config = dict(
    arch='coatnet',
    model='masked image model',
    dataset='simulated grey scan slices of phantoms with and without marks',
    train_examples=245000,
    image_size=48,
    crop_scale_min=1,
    horizontal_flip=False,
    method='simmim',
    mask_ratio=0.5,
    loss='l1',
    norm='layernorm',
    norm_position='sandwich',
    activation='gelu',
    mlp_ratio=4,
    head_dim=32,
    fused_qkv=False,
    qk_norm=False,
    layer_scale_init=1.0,
    parallel_block=False,
    inner_norm=False,
    patch_size=[2, 2],
    depths=[3, 6, 6],
    widths=[48, 96, 192],
    init='torch_default',
    residual_init='zero_last',
    optimizer='normuon',
    muon_scale='match_rms_adamw',
    lr=0.0019,
    momentum=0.95,
    nesterov=True,
    orthogonalizer='polar_express',
    adamw_lr_other_params=0.0026,
    steps=5000,
    batch_size=64,
    epochs=1.3,
    lr_schedule='wsd',
    decay_fraction=0.2,
    final_lr_fraction=0.1,
    warmup_steps=250,
    weight_decay=0.1,
    adamw_weight_decay_other_params=0.01,
)
Rows from block 10 of a small masked image model, named by matrix and row number. Rows with one number belong to one neuron. Each number is 500 + 25 x the weight over its row's rms, rounded and kept within 0 to 999. All counts start at 0. Numbers have three digits each.
After each neuron's rows are labels from the 100 images, of 14976, where the neuron reaches its highest value: "peak on" is the class under the peak. Only what is clearly more common there than usual is listed. The data: simulated grey scan slices of phantoms with and without marks.
# fc1: MLP up (model.blocks.10.mlp.fc1.weight, 768x192), inputs 0-95
# fc2: MLP down (model.blocks.10.mlp.fc2.weight, 192x768, transposed), outputs 0-95

fc1.454:538519541490477526457502538518534519475512536455515471525450484477480461496536529481535518524511520510508467496463494519464504487469500484507546441474464513543500524477508506535476505506462479481505540495461528526469520492479503474527453472527489504502466478534532495529453501481488508490
fc2.454:491501473494474489486492449455466519536487474520555552479490509523518492481457497506471487478459510518489543498547519540528466496537486529509513550478511512480518468530448491532551519513508492522516474505501478487538528511512498519503553503477520494483525532491481511488500480479506513477
peak on: air

fc1.637:503488515487484505491545506474509497486543512448512525549501518454460502510497537519515518450478486486454452466522504492457497482472515465489490521509519504527494548486523487487506498493468506512523504509530518480518505505503451513524515482477504498510500530531516549535528488536541448452
fc2.637:496509479548541476472472502550493477506499481517514521508505508546487478492448504513487494520521530482511513545462478533470476510551500485508478478491493485520507469498476517514472490498544495517422494486487494517460486488524500478480502507477571496478462470522556503472470531467467512500
peak on: lung or cavity; soft tissue

fc1.426:502453526513521512520517527461502480485481509502512510476421511494510497506538505508518524511490528493485512486505539476528514497487482441513526520468484551505521456532503483464508513473483511469515523515494453519498537490549473542490505502496504541486479473502465533501506515494511501468
fc2.426:468528445503501538480513493502508545516533470509473493543553501502461487495496519507468469491499476518517498536494452522497496528485523536510489486492499472505469517462499540520537490528517478526479484480559531499514520489482486445510482496509508453483517511499541470512500474525480463529
peak on: lung or cavity

fc1.19:512474489498500491522507491508504513499480481484491504497503536495485523492508483511518520508467537485470479471457524516470516522479492478516491513549500539491481544487512515528507487495518505487531533519532476481411512484470540452478529489506483483507505463511515481504458520505498511462
fc2.19:497582515490464482452498535507509515512478530531482518494468508491459476490492506521528505480498437495502506533496504511474528519541525469458518561474521471482502508503536493489488500522427492464499497510497490535526532480510492495579504504514518497507487494497478488501510507452531493546
peak on: lung or cavity

fc1.625:496496509516501487477525475489483526488494525485481465511441497505483481481498491505482480506466508519465525513562513497501492479509490498546527453493526509457539539518481484514518527520492571513480561489499539490539507491508488530525492483463555509462490504461509519482487507508511515494
fc2.625:481470517506491527515476505506530495536517496505485504502487469528538525495549468529480523527482515482535466501488490487512551515532502478519499504502486514509468511497500489482510508454516489539534479547464464451493513484518525506475491478502478520566500500513527514495497511495528489507
peak on: soft tissue

fc1.38:505508482507557522505500521511490503492493513462490515474503549547510488466481480487520492476529519490536533536444501479488491517501502511486499487500528477499480480513458447552507518518487488504550532501524508506478484448508457516511505496482502536498498498514467515536507478544462519519
fc2.38:512514500472459488505499481562538463527481474465491518509516490481502475496488533503510556487426471531448525493506498482490516476547527485510530484526545497441518454510506473500486483513489522484470498467508481462481546551503497494517447494515529453534524515482497516492496485505541534514
peak on: air

fc1.540:507496509479512483539532564503512439535479472483503536478503542522526510495474499484515491524497487502506494518542514437530504500501494503475496476502517528511498510440510470526513486493510487511524507482528548496513465483502473471484521506494502491492494514538484507485497472540486481456
fc2.540:520500490525507496475534465550463546450526480517469478523495476504445485469507513479544490501495502482519513527546517521509477519507493478455528496508494508490479500544513546512478477513523508558461525534487471491506520517496488501495486480459482497529489499485471511461525466514469563523
peak on: air

fc1.432:502496466504492510496472471550527506490468510537552495506497563563488483500512497493500497512536482463528494512488482512529513481540474481518507497496453497510492489478552466504519466470500542524504479547489469487507465511499538482446483503501492506538523515446458471493480472474490506475
fc2.432:508490521485538471486532535457473508530480478446481510523492465518495531522486524485522497497504517472506491517516524454514523497488504504498487509458542540511520558521460478464467485513514474473450489534526551504496498481539439526517530511517462475480484540529526485532487503501534500473
peak on: air

fc1.254:490492506470510506520511526501509538539524519443475543520450508544534466543484501501494512500455522524474514515477451519538501527560483504511518518484495428501507519495488490544540533480451514514491484508506553473470484507467516508528496459513469520491474493447518484465523483474499501525
fc2.254:481509498516494519496496480498506465436524508520490485470481518487523515486527520484520481492509524479538506511518550495466523492463546485502458466525504580514487500492497522467478492545528489486510531502463518454525528487519506470473432535494495484499462479509486543545527556492521435495
peak on: lung or cavity

fc1.494:456489449484494553503502546501507498547472501465501506469497476505494497511498508524496450468475505523481477516529520464447514544472508471488538510551453496497516487470517528522540553510484556495496512447491451538518474467497498441463467528493515480467485479466535539525504510464513511535
fc2.494:530483500508482459506562459504472491479498475492522526536544501478507541527503492477547473477491509472556512472474516482510488477531464510502495515449552520548463532510487466496496509505528452494456493528450541516510506485496486509515475504483491519499569521519518455504467487560473517462
peak on: lung or cavity

fc1.525:489455478486465520518546537490490526505502519505482516515497508533490483469497521524562487500438534536513529539524493505531535477513480476504476479522490496505503498499483533514490492470499486470529481461523516505500501485458451502493542474498532504489498520579519517505517479506503500492
fc2.525:515538526519472502452467502540520522484521466480506530463545519501528485525512499499463503463510474462504527451496521456520466520461499510509479508474493500500494460498493499493564484500494493489475507490524464533483500503550485480491501487484483490503452524497502474550493488476534514511
peak on: lung or cavity

fc1.202:520494510526526469476491512507477502480527499525446491522494507507489509512476515436535457516484438503513486453475569507526501520503495463498484518535518492473473510511509510492507534493523471483514481534524509535476475507494488497504510520513479513502509499551499541511506527488490485484
fc2.202:501527485454479512522501521526529470523499491469507528449519492496513491480482480571507528518501554535484544499553473449499523498486514480514518500453503519481518481502512523466470505458487583509489549510514482490524519536545491507470507464515525464485513506461485474501474473485529550509
peak on: air

fc1.445:475481452458518482485506500505501463501516466492475536541475522527502502510509512501498527472508518529502511508511540519505502549489503524509517522510497524524501480525472508510490493484492493508451508498485450494515492527414479553526519498501504481514531498471547496506575483508519502519
fc2.445:491464509516476507501511468550504483474529542484494455505508504486484531497484531525471494536528541526460503527500488535498499468540483505510502470489483466559462521516529482529476487494500536509585524520492485458519527513477521500437494495452492430505481455469514514483480513491494516475
peak on: lung or cavity

fc1.210:526507512471491514514475519501494515487474473483496508524520517523482520472491475528527535505489496514474502498461525508499493484540449477532524508473502505528505536500498485495526516514503528556475509507502509558447518486453541537526501484468474541539552545494497499484497509472496484505
fc2.210:469469526547552463511516476508498451506500507527503505465475480497484480496543551444481505493486529485457512478527467511483539538490507512490500492489498493493468476519490539509461488470559505470531497491502488490507435514477457492470510528501496477450482489519510523521473510461526506496
peak on: soft tissue

fc1.265:507504494518545540540488533495500512510471510496491495474480550509511488507517510528493508476478514483519487530503526474499514538497521428549444514465490485500526507498499526537505497478472490523463486483468485496475535499493497505506564501473494533524488549438501510466479502508472505502
fc2.265:518466472477491463464533512486485498478463472509505485509506454491491548509494503499529478517534512556453502514493490510510500483491471599441553522529536509474494473465484513498508515492495513501521476507529484495525496494488511485482424527515489485469521518505523475574500473477490470505
peak on: lung or cavity

fc1.623:528458478476546501504496534529508507489500561466510428510473461498506485501475540482452545478504512505508495502465523480505548520498479511472492480502498510490483515484544499521491500522498499538491498510518487481466465521512445477560502470489490488531492525507485488547528552465505439467
fc2.623:511490547512471503506502505520522478463436489505485509518509461511509503536457531494484497530480477490494576477500495503499486498511501537499487483490523480472529492495494454498525518537540499482502518491508474536493544509510546481460438466497501486498509469535473459495484472532521512548
peak on: bone

fc1.101:507505465494492528500532457555506467466457489490480479529492566498470505504504474491476481489463487541506500504510497503493492521541523475477489509476503525504492506497477495545522459486516509525522547514504443499521480549466462514532508480544496495486491523497491491504509458507484495518
fc2.101:473531506501505476472505505514497503466504520529512496466565478510534471485488528534578514471514490485473529494485503519542463486500546494519540536495460492505500471482516515495488506518527498500501505486496457444449476470501505476533481501483477491501530489545539488514509508497504510468
peak on: soft tissue

fc1.257:491481491465531504491514588494490530501511490521499499525515488513547489510499527527504497441491513477530523518499520521468487518505518463484479524493488531439541480513507495479491510461450479547499473468518480529483515485474507531512485473498521524470459474530490508516479496514478471443
fc2.257:542530527526489493505510465528512499495441459541427509552486499489512506535515521432507512493471420516504489483465500498488506491501479524488495500498491512506482518463504539537476479513514490532485496522432518461476487483493493505520492540508534494499521483486509510456510481483523506487
peak on: lung or cavity

fc1.560:491507486517514500514499504512475481530467489492513475521464510468511472487491511534514512539525527502465501530446487449471470452522522541493521459491494512495539472500496525474527501475515524493484530521496461514476501513518490472544510557533518543505495504506502515452479533489492508523
fc2.560:522489502507506525493515545498480462507478516555518465500510496494479505564467466505497510447486511503483477494451515514526521473480500481512511531469539519504486481524509527490537514507490468496469509486506481485451479474524518543501444519499509507534511525517501452541548437530472499500
peak on: organ

fc1.89:488517466426515487477470491497510531502527501515503527500473478486489474478509485494522537537506492509498506526561477488464533557477452458487504485564472474470504509499534490482464523529540508492509530524470529463502518469540450460459485532516532545494485532524500457434495521479521503466
fc2.89:508491508553494498516506489530488451491540493509490459489485506486483502489490519488500527482543489500514478484480506520523492484501506512539519471441534511513458493543466541493516514483465518468482496495508504520476469505518517535525505491487448485543475499495445507569473470479506514507
peak on: lung or cavity

fc1.511:485486487504505507520523507491482495515520552535510475502529459502473524527519462468521506523459541494497519469522494482532500508514471494475516504531484501509583464468444457472536493463499520496532527502511493519509532519453510514442538462540504484490469474522520501528477511534511513515
fc2.511:514517515519511511502491479528524503516542458447506541484461502491501501467478544547481514484490481523505506525502517508536502504478508517541499543481487453482461506515500511514505522527505477501496456511486526504515481487518466467523520508499473492521501517490510510540494530482512458488
peak on: soft tissue; lung or cavity

fc1.307:445499542514499475528501514472519540537506510521521480499504531498470425557482475480498530497490517523473533523496549517463542504484474481488489493521470468518511479503497519500474492476537475501516536486512535518566489535493476504465489495567462488503494459535522511517503550465505505475
fc2.307:536520482495505492503568479469514473530509448503513465471511497438495467499518491501519524482552470486522469485491469472506482515495470500456546516506498501493487480498511477520521458539516476498544487524471493539494492466483523516471461538525513504504504519460501463484490485527496507519
peak on: soft tissue

fc1.361:451481519478509537489504545429536501539538518499489516506502484541501520506499501518476492501536527496475580515504478508503530485513463535537495507506524523493457526498482498479503483507498480535503487505499499514455472481487463464505518464517537491506511503511523484508524479500523438504
fc2.361:515506448515477465486477521541489509478484528476524491500481488490508492529515464520505504483500443509526446455504438485499467528506519462500528480485483500528553511482482528491490531518513502502527497511459487489492558496473562505470491498470495455491457537480514468515512541522484509513
peak on: air

fc1.154:460467490514477533507466500519485516510465509489510506529477530477494514507490571521513457524483507517547471501495541488506512524496505499527483474511478467538528480506504545517470529526517482523483479504521520472478508504457506523510471485460507493499545512537497484547482499513538468503
fc2.154:574507483494500496488548516506522488479500517511474497525499507479515497484491513537455463442510504504481526487492517497489497511505518499500514523479539472486508478500499438511486489490504542513518485470509511519492475523498493470503500472507498505488462501502533544490496427485486497548
peak on: bone

fc1.530:469522497491509505498481489534473505496480467547536527503459538521524496471486457493538469525510519528493489546484537471530542492508481512510491496477531509494506487527489522488483496493532473546528482514495490540489502487469506483534480519546505469533493499534499451519514478460527468556
fc2.530:507492459498495516508510525519476478506496536423514497483511495486501464530511555530489492482530530519478458481518494496484499545479536472516528468508529459559502475460499506504506544484500468450479494473539477516498560512531521511480521472478516500514489498497473529489491544531467517457
peak on: air

fc1.282:482485502542505474518442490514470531528529502521568478519490512521502509528456505519513468486539465492544438486487497540436493480472471507523443506530539476531514486470517509455476490506521468517496497501521466497492517498479468486524498518507491489497530540508485485502428512482512494490
fc2.282:503518451524538506496515465499551508512488481465473508513490465502490510529519514489500509509498531500443535484482512502540486489510527501497531495507436518488481517520483464528530509514488461492456521551513503497526514511508522478480489518516518555526490460509502495526511540531483529513
peak on: air

fc1.674:476488459462510515496493556480461466529519519487531519507490487527497489506506487501504498514510530479499508531486499470514513514511483538461480519475455456491490472520494461469520556530462466528496507501527487532493451483487523450481503516518458543512500566542499506496528522515461503517
fc2.674:477488517526518491516478471525490517478451506498499519523491532490493480543483508493505535467523487485487528510484476534516495499500524429548545471532551535507549556455567514502466487454524516502486495525512485469517544499521492502500501513502478478483499475476468493521503516468517481475
peak on: organ

fc1.507:554488496539508478481502496539502522522462493504502532522515550508501526487446489511457439491528483506502548505522472495509496490489494522539493511515520527517490516484486545522534505525461502497471510503500496541488488493515498495508514533469505481494478491462475435516499486497502481530
fc2.507:461462468484504521532459512501498533477511490494517518524434553537477519515501516494488507481481430526496499490470499524459556513468493470463483507462526482551515464452503508514500505485467471498504492522519518518490565483488498502509477493506514497493468511494514505497516499506502529495
peak on: air

fc1.396:519506480516508508488463498500542522482519467530500484486534509515498454504475566461459496468494501521572478487454489469501497482464453523489493493489490511489504528480500514531455507483496526496480517568469497514531495514499489461505519470487503477543527505504487491506531549484468531513
fc2.396:453479488484491504525529504503449502478513569511513536519506504527486516511521438520557491524502486502484516471529549497502477514463519461522513528527482471495489486495540514535519502531465469536504522449516471516479519479481508534512470492488506523490479442458492503492480454510542515500
peak on: organ

fc1.692:480478501521509493502519536527470562466506522511505506518526512537491482448486495508463460484493484485519444490527516532532496521485543456581523509567508511483522465517515492500478472541515481527493506521509502475491466506486491529517455542470490462498479493531526462533502466526531516499
fc2.692:528470498516486531500495458495547476468517483501526476482479484479513525543498516483530481475510516496491509504518523518513546467535427540455453492506500489523476489510485491450520528486491531525465491459493527479552500534514492500517495478472474509494511498492535495426500511485507491505
peak on: soft tissue

fc1.669:482515496494495492516421525497525488492514481486482525517546475497534491476492473520508511496509514522491492531530523494477533488498482509522509479518468509482502475498452525488485522516510503479469495484550491527508515522490450534519521501474506480479525459481497525492471541489524488543
fc2.669:492467530458514483515489516492489492519495456510527502532501471487537492468531539544498491481491499496518467553522507474527486491462470474534489443472526521505475472527491476473519486529515493528515455527493526469483512491497461459507556489521488538563509507506485532498469446477496521525
peak on: soft tissue

fc1.301:473511521518489527492510474466472502529479468518507480492521525451571500477506548517523500523496464466496526517490533495507510544506476495471487508488500482527508533536461516509530499512508550522503493500518538491518490509520480527501487434461498477488441500494534515515463515498484493508
fc2.301:503463539510511500514536521510505468515485528488462501531502547508512473509497470497476486543503511516521490508511482470483488494510490511538501553489466523471509510494489508504525474501548552497475473505478478514528508520500522444513490477496457498506468473527502511493496456528463493538
peak on: bone

fc1.330:506484488486487566515528572528476505484529490483502501480476474517540501483417500486502535489524486566494498491510527495504478494511484439461511528512498519461504471476534514480514525481482496498536467509482481458469486470484508473489495537525498499531502532542494530566519496503521515476
fc2.330:514521492495539484503485499514546452479484505510479510530487543443491473523514487472475483477533506458510459517489472475470510458486520539494471487500489531536483504489461512501470520502512503516453496491479490517534524479529475498526519500436523493501496486477540510445459506462522491489
peak on: lung or cavity

fc1.42:460532509519468484534544476526499502538480540445535470509504523511490498505515512475491510525512506464494509494484480492473536491517500449481521453494504524521518536532521509477514500480492463518546502504478500485474489535510472490540552532520482522504535473472529504472500548507520501477
fc2.42:485482487497483492485476545491507558494500527536489525502481506492541506498495501512498493479517531510524503458508551497521471505562490477472508505561485503483497518505525517528485518517461475507498453445511496520512526523495519536479462512533488479513519487504455518501519478533496494479
peak on: soft tissue

fc1.292:529439500490503502490515545462520487519498512497485517522481479486475560470497486539460509462463472520484540530528551503526498508480475511506510490459528490485457462503463488460441486500530498525484510486494485511430452436501503505532533490506479507504509518502495481469485507589495540508
fc2.292:521474477491502464496442488519507482536493489516508509485516530525507494496478494528503504502521484495521458490465479501466503468528519519499452503512502483497508524489500471529552483541499493484540521492470536485568521538514483486576478508519529499512499533490530535537519542470488527505
peak on: soft tissue

fc1.755:555485485530527525502505489523519494500479496529486471497565513506509533514472520447496495569485501490525476506509492505489490508512496501511477517437458522544463524481548511510495509510474502434514484546494495506535476497491514483505483504480518507467507540454481535539516500514479450518
fc2.755:455492518466444477502500487479508489478512528487476523521451457548530496500496476527515483477522509486526467496511522458516510498475483518523481518539528501466522498526478514501489500491480489541465452464456474516473518505530492486469513517555523481499454504520532529502501524461526508475
peak on: air

fc1.371:545478477476502486475514496518506510511484501459473506525481510522467483477524520485497536555504518488500532490492507517495544484506495448501453460491541497514498510480489506486484532453515491510541495510520479460529475478463538482490501485446541517514473456506508497504550485494523473504
fc2.371:473497466475460550451492531480502521511507475497517516504524487542524510523511502454537505485457469481520468549541491498503508539497455522500512529516504526482490522486506515508538481465507504504447467429497490524528528540489444456524497549517496513448521507494488491518487537503495492490
peak on: organ

fc1.682:495495477443497501520508470522485500490476495505495488524502491490529545515512499519461525533474507495496482463483483497535547539540498526517476465468543489518522486520549479478538475473485525503478479496530457506506539489504491515495450507537469521499490495527495513533471525457539498469
fc2.682:485480509509479475492499536488542468462521493537537514498480489513493518503438499485484471510510534434487545504471505497494489481489518476561485475517597489509511464508517549497528523501532471495531509446486499476504497476468503486526537493488487501480509507507518489506479485513520521503
peak on: organ; soft tissue

fc1.636:546502521521490503531475480525505527482497512458460512496490499493521542464502506480516517530523478484507489557465519475507522530485464528506508485446470548563528513500501496543516514484445531523492489479488512482495497495462467495507483495526511519480483513511463503524533426495480493552
fc2.636:510484469485472505494524520485502494501438486529517509501513537497490486512507516506518533494483478511522513460518523520449436477519490509468518492538520455454532476505505488452476488484556444449497524530515507491529468514533507524507493526464496529505494477501524467466500548494519521437
peak on: bone

fc1.107:498520501494522480496542489533532511491500482525485495548502477493462475481513525535471464511521514515490505508520490497484518528494517464486516477486508488504501542512529483518552510501521454494505482503501493523503478549479509484473465484532497510512496537483541541512550486506530492495
fc2.107:546508480476469515475511495494466475497520495506494511462485481511469512499514465503495455514477516496533501512504495515511474483506515509511497530492463468504492460522441458475445502516489542491491497529519503529501509479462553539472508511530482488526510475531495483507513523484446506476
peak on: soft tissue

fc1.686:493480497509509482496513515507506534531545477502502472538498523529507449516448571477462510477490478511508515525455501516545538551496474501518470480459560514531506487531460488493491520476458494484493493465472483515490469502504484471460491525532518468466555499515454524519527511459485516514
fc2.686:534504452530468472535497516469484456477499511526508501445513501490485521468484463498515505466474546474481473496532506523458462494482516552544495496511467500481510486472533500491503498551499521524520549540509500491518498505514517493489494502494461508539479501484496474495522482485509482515
peak on: lung or cavity

fc1.565:513471484468490490499474536481500521515479494470476480470507481559511488460489472501496518498472493520515516526507497500505488497490528457506513494451521484455510501512508512485549515520531506531493477510452512471495480512480546497495507551489474547482484501494519492539515508504509489518
fc2.565:481493489501533542485499473517481519495488507491512496444511473476512508470558451486471501481508495496501486504481494487501488530524513490578497491503484502532514534518464529499507477477474543489491546529491491548514504503497508517446496523546487479512510471529529480457523509500484492536
peak on: air

fc1.489:502474472489494543525515499521488535518452484515491486479511497474486521501491486523544459527496509492484564514509503481481534524464517496518490482511494465449466500482489507469544505514477531553519490506504530524514514540465477524501525504519550461479521475494512510471499486464519463502
fc2.489:460533461495501474504510512470515515510536477525543507482515467485524527487485490508476476478481550506486486522478460473506480477484519480491476454506456528482493487464468525515489476507518496480500490519527443477525519502516528521513492467485495452505486472499480507495483513513477523492
peak on: air

fc1.740:487501532487479558469526525485520506483507488481499478539465506498533540509518492527493528462516500495503517502494501527466542491467492468518521476519481495549482462488474522511490522493472542549486456481526532481444504499519515481518528487488525506502516453429499458497525523515505470504
fc2.740:503502486524544475500482490496470506499500492530519536495528460518479498504463481468475487504493482483506457505490471456495507523519520496468455521493492452493472518537481467485483498487549500506515538495476491472541472548500529509496532506483468489502498546554522536457490519494487498499
peak on: lung or cavity

fc1.342:509513549460528475511453493521509524497534482449483489523560484511472508477486486490490474537489478537530506503474518543482502469534477517495483513529469459479486509530492484503490426499538539493494482513458508469461475522543505505479551531543551487524524520527485503520525464500498510496
fc2.342:514519531501505534523501479487467478538496486529481488468485478498528514506492534541475490543501532526467481452502475482478546492473501500460475463491452488489511468477515519501540526555462522489476433477536478505551491505493539474527479471481458483543494476478529468499494468521466547505
peak on: bone

fc1.316:495469513463471463491445476467505506483512478498500506461490532525513506476522471502506484444461495462536514509486528480528525512526522512466498492481455505523489476526539502500510456480496476494538556492515472522524462494470497522457518499516502494478508530481481519489473512528502477467
fc2.316:528458470510539545480481500540512505554494525484500493513496512470499506510501515468506518518473507501502497487499503525455524487511502467481544505497527486443541489461463534527508525443486490496470468500526510498496503541516490500526479461524490516501475486523544465516505509481508510496
peak on: soft tissue

fc1.370:523496514550508490503489538523506477498529515508497498513518542509497455454479492449521481490523499499503516488531520530492485536480492492503505413515525506534517493506477472520472492517519482468502507515504531478489470458521509500495509488487517530519521564464525523493522486475534506511
fc2.370:503459505480524493497531460453492533494458489511540457457487495468482562514488512542485516498518503465510454515482539471485507463503497470480449547489489544496509510487538497466503517494518515503514490512513514534508509509529486515508505482535467477507538494493492518560505465509528494518
peak on: lung or cavity

fc1.472:495527537510544486497530504530514492498496507510453537495507496453464489474505463480521489478553493566516539546511531502472479518493469495471540501520492485468505504531481493470476497501538497490522486525519500518492480508492507494487485535505542483500485499508501542518495462489482490557
fc2.472:504485435545457482491474516522480541505530494504496529525491486526528510518461539526469516500467477530491456544477517505505527491510514478518456471490541497496513457465528480508494497507463495559483536465526496466489521544505505474480544519476511464514501516503510496465512521502501523416
peak on: air

fc1.224:527489459530485506486436493531503507521525470537554501522506514504473431481533490535470519462492525504502507509482527452505506463481479485546457522514503509516438473491510512486552452517473516533487495464505528546516490531502506550520504506495526506511467454528447478496486467526530484514
fc2.224:474548493462492524555496471515462467494537527478501534481464472501525522529545472524513504545495488538466488526528445464463457488531546471481537484542502521499529488519464521513489495521498516503484484499518510481543482493492473495482472508547444464502482496534530480484505518507481490476
peak on: air

fc1.288:498503529494532506546505448502490491508496475494488500483479526520486514489513520508506477503507491456503531504500512525510482520520493482449483451507491516517479506520537503506560483506515513458505500503452519525516451520525513485548544503501488471508494521527499528517493487491509516519
fc2.288:507498534504523535465507460531495524510475460519530513510487494513503485455454492504509513501507492497550489477542506492512470468524455493479465529512507554468542551468523465554491480468500454545538499497507532532520542500530491541491481485489477493518475491497466472500503473473487538474
peak on: soft tissue

fc1.688:476480509490542504487441515508516456500450535532502510499459515483492493497518506497485494490513423468495474548553516496494515489478516487503438480518499515501487527523528502509527498503488490536545481487526490507524511506475451501517499479511526462501507520467550451487499481477493508480
fc2.688:540519500496509526511563471449491509529529462486487495463485474522506476464489519486503497522506560546499536493450524494474495492480529497492550528518474500520481494479505493496479495494489506506500480511462475457463492511497508498479470524478473579478474478528473526484519514514519466525
peak on: air

fc1.419:506512461506536538506515516457536492517468530479459511528482490534493468467500512503466527489532550536537510499501466526501499495456477502529498508536517501476483513504473458466501498470459460516530512498478502479475480490503510489531528491486545470465491507486565511495478528509507522471
fc2.419:534499542503473454482482499532493501486522479501515468496494503461497527523491503493515456497519454494464476513525547490509539512513498451512506439503482504513498494485495506510496544498483544500494485501476459516453499528492533514503490476500515499530484508495508455503502462497464542501
peak on: air

fc1.548:524514509455533528517525516488538487466488517503484525513469542514480508491493460508497478474493495522498512543552500556520476472505512492508479503513506508512484501495513549539497465482478478478513499507495518442472485499492509504511520503448485462538493545503512551481519542489504517467
fc2.548:536532549469495444518477482516461505482517469513484479492466524485547510493512490503503525544527494488440524474457496493460480520458515514478484474523487448521565465487479475504511489472538532514502501458511518491537486520493485495498523483499508513479532485509487508492506449530495501530
peak on: soft tissue

fc1.728:516478519498480517507507515463518518464486542511476509544481476500494501472524487496478512517475524497521486480538515511444513468515525491522471481511497525538487546507483560526501506497469506514445496481464517507517477463471473488521496485540495573521470503490480456491557485455500506503
fc2.728:509479479472522504503557495511464481508524476481507485463531489482515476508491452481513468519515470540509537484480473503578505518510466491488539487535539516457523515473554459462521521515523453501538504514504498559492530496488530492456508506473508430454510514505513516493470495501499501497
peak on: lung or cavity

fc1.699:491484511507501540484467513498488531557477463531505478493494457504492470514504518478465540493477513504457502483451521491474519502496504474481545509463494511480472511496517481516477494482519525540466483520519477509498515473486530505517506535512570513443505480511508520513482563471483490530
fc2.699:514482522499506475466533483504529529466481497506473521503531478514520501536492483486453537496457477486492493471514524488452478492495485495499526530506487495482498546526466472503512469507434531477479512485546471545505488500477510519515505456539535536530493521510482474471520490497524499500
peak on: bone

fc1.74:505476515509531498519505472540530491500487493529480470487516507511470509489464515474451502478509533544508489506448512500505525514533499486493499533540474491466527481446482502499465456520497484532486493510518520466513488529529503501474537515482481489551459501526523477509522506498532481505
fc2.74:494497504495475504515519496495461493449508526441514503474453536511490515548459558451481504489484537490496512490543548468502488490487477523512511490468473522526468502508485522506524506515516549457513493501482502530494486480523506520547444455470510512470513533489445505472457525465502471527
peak on: bone